From a checkpoint of a small CTC audio transcriber.
Model: moe top_k, num experts 32, width 128.
Training: muon at rate 0.011, batches of 256.
Data: trained on single English nouns, adjectives and verbs, spoken by a formant synthesiser in many voices, 78125 training examples, 29.2 epochs.
Rows from block 6, named by matrix and row number. Rows with one number belong to one attention dimension. Each number is 128 + 32 x the weight over its row's rms, rounded and kept within 0 to 255. All counts start at 0. Numbers have three digits each. After the name is the row's rms in percent of the matrix's.
# v: attention value (model.blocks.6.attn.v.weight, 128x128), inputs 0-63
# proj: attention output (model.blocks.6.attn.proj.weight, 128x128, transposed), outputs 0-63
v.77 096:164176138156111103128108135102090089123132174155125120101160141137161112137127082152220148108128152086132190137114092134098067062143088114118134111119145162130072165107138103128109143161135140
v.78 085:096118103149129103146098118128111052129116160118101117099187128067130158121094174120176096110180130081174098201131112110091113118094084115098171083069140166161130116111127158098120131108140138
v.79 097:117170102107102111160151128123168147113112155126132127111117120056141110113131120125161109171146078059162126102118130155140126125095156123134106184066124116101166086156066152126155146140104174
v.80 108:156089138100120104135142111096130068099098167102146114183084147159140166097143129140145115108124110157100171121135099083113140093113163153143126126055189091207097146160162120104105107120128122
v.81 093:104115079169152181156131108129126069076137051146128111130109109127155101150186124120134161104088138172195150197153169085157131117128154126139113139167142110108125097173105132122142113172146110
v.82 102:126130152115128145147123134122058184138067142098103078093150107098119100146181132105136114126149144124156156066177114087168113083152145144155051125097147145172074153130131115079153117115173094
v.83 097:147114112167146164125161132118088133171114059083098193184161103167185130106176090105085085182090079118150092126203152135138139039105135126072133145090171115137083106160083121197121144106081128
v.84 097:111142190107131109198054134134109168125128166159107115216121085161172181116126128112100152120153135141126104112127160135133114137021098096152177137067144126168128158077122132112082129174126101
v.85 096:174152178153183118123161083114109111126115114117118135158157184155132083135123180217161104134152148130134159107123135080108133069153184151040162166140122107067146182143123080166125155102119109
v.86 109:100111129092084055131124132141069134129159178145093039072136101148124124140145109119149157110097198132149079084155102151084162110150124145195107125095144110161138149113134164182137136100127169
v.87 098:081102177067135150099149131155164163153135112075131138171098137244071164094079134138171099129128150157110177130086143112106123151131153118148127065120168136146147096131172132140129137143143049
v.88 106:135184207096163160123124143185109121170136096148007137143108098127157081129136123128115112117115162122120160105120122110142129115152160187115157126149161151092081148167131081140161103140124120
v.89 083:184161125148120106163109069163133168139109106152178137123091185108069104126077154065141066142083175146174091151106161130123130140094162125107181142155147082107119142076175149114087127215111102
v.90 101:102158092181135109116126144168074140143132098161185124135119120106117072144112093095198090159099167109104120139116152160121124042139124164156061150125189060175078146190143106100089125107081107
v.91 102:133109131145120125120139127182108150124086010181149137171091102156143105109152158171161104126128131148130081129134131136121140117098066145037127098121126199121123138175191149099149084140136107
v.92 095:081184148123184070144145159110131155103122118127090171079055095128144161062157151149141127167111126113113092147102060146073104107169104129115157169081153134124152118139117152125091088078186147
v.93 098:129169043129092124139157138088136125136120160181080176114103095165150125085139146116119156115090183075108172178143087100149135107127164202143119150121124112110109119087144148128081095148178142
v.94 108:090068066117134120147123110169153146170100143175144089158084135132121155093185110129152119083149115112142129176068096110103125136109172182099159129154168058165201182066153119155114089092148103
v.95 099:121083154187111130150146121088139148087079151113083175134074140087117137151141102125126168108152106152160125113132133116110126173068111170115151143109134126111111112117188095122182113156072134
v.96 104:094076083084061132109099115119152096120109124117102098150151122122095179115110137170143132210104099081133090122140095145136128141101092119204126128121136141150212113118127172113142130193125104
v.97 086:170161121115182125125176204135139085113151131105125147142165098139169129124109143208159144120138131121135190110100166091103169090104115127133106112161168133142102112171054023159122168140137128
proj.77 095:085121142113117160075154122138151157137160084138130174119115129114137145120140111095155124126127136172124049099146134129203195171133089063119132159117065105142146115128133114158147088155111124
proj.78 086:142133127140144122061126175085137175156153106136094104189111154112140098101105107151132101123155177165081149132151138078220209124143164131106126175172091127165145093064099094157145136157040129
proj.79 097:062153154159154185093142117096023140093120102103149110128090172127105130208141077089144092121104150116079094100098124116106097134149132080164185127151127119162132143101107075079120168157134201
proj.80 110:088139132110125255088132119137144169134130110149104144088152145139140085143132124118139115145152173117162078153118138196139099152100090130147141170160107100078115145111092085071148131129127143
proj.81 089:117130147124153081126164193131128177163081094089185046056152123119175155137112167154116149133097093136076137124073119085190079099072130104162148119148115118177119090144160154097101148154117143
proj.82 104:159112107169125165051175099147197149096065115113104147058122153094088090107127124151163118118139111143106110154132127160184131156117128160124175157136139094135118120126085137113092136203122121
proj.83 101:139067138144162136117063161145093203114164144112100115113121126155140115144118200154122066123117158148145122148070156098158128123146146084144148170104145108128121133172125175095096108156118119
proj.84 100:112130099111116133070138097125117071161160097195163129107110175149120128159134192160113099140142182115110105157160172136073105138152098144122108168111041121119114075140181162120102165107125154
proj.85 101:145095114168097127141099144189067146070146148110143169096136101073153106113125114083103099138118093171103103209120130106159125136044168125129093117146120143061150105143181122117094121169171137
proj.86 110:174126133126098076148129070114180165116085121166149127125112142176072124132165133072075190110161076114119176137149139141155111163126146133148095139199147155071117150132099107083110102150097111
proj.87 097:146176070120132102169138127123184058089098152201121164136138119111151066124170151098084139136115155140168104093174133172096080154164094163147136091200134176106142084112108092078122107101135158
proj.88 108:136111120138130134140161112159086152095147179082107160079180137114119130110137131092165106158162158114140154212125228108128119149121142085130092187150095148130142070124116150207078179113152141
proj.89 086:112152172111128184106062088051161051135115162090161140091137147140165118103137145177071194137136171204140129152138147096120124137104160139144126106117097207163159095160139158132156169122150210
proj.90 103:094136185105156124105171164165142161131100138121126129122111102143084151172099113090081137117125130164146174184091186091149174165079166082093153126089140084076159139083086163075136124213135143
proj.91 097:114054112128153183086079124117201148133107151120113122127187135104144145074085116126103114119159191135099144133144182172175090127136156141132142117097200103194151103071093096162116205141149120
proj.92 105:147105106179155146141136115064134102056172167123191143136154095175135148116103120092150116127145167150143092162100114171092129098127175068070102148131085132101098152180142083153109160124099158
proj.93 100:155122146128192167110119067111153104085127129129193131144125110113184069105145170150181141126166083154231129151122104155156153090119163066168111109116106159118099117164141134093129166124077114
proj.94 113:181065131115196142108106124106123079158077139166177094124147078122111128138101161150121126093170119147103138088173153128132096072086156130207086070196166115132130153089155155050136107087087157
proj.95 096:172146123131170119091186099152114097197139072123122141113152075164132142080061157142133118183123137153109126178063136096144060149161121171173147098109102142159142118147126148112116099121181179
proj.96 093:142094180163113119188197155128104176142129125096081093114102126129143082129161158131159132061118093151158135138174201186099122126126114122118108115180092147160171114112158075146159104080135098
proj.97 087:135109110099151152112061071159135139143084180086128134125100168144111137111142151132148175206103170130070089160115090109186080121119145088145164128112109105121115121140178130108141135115162164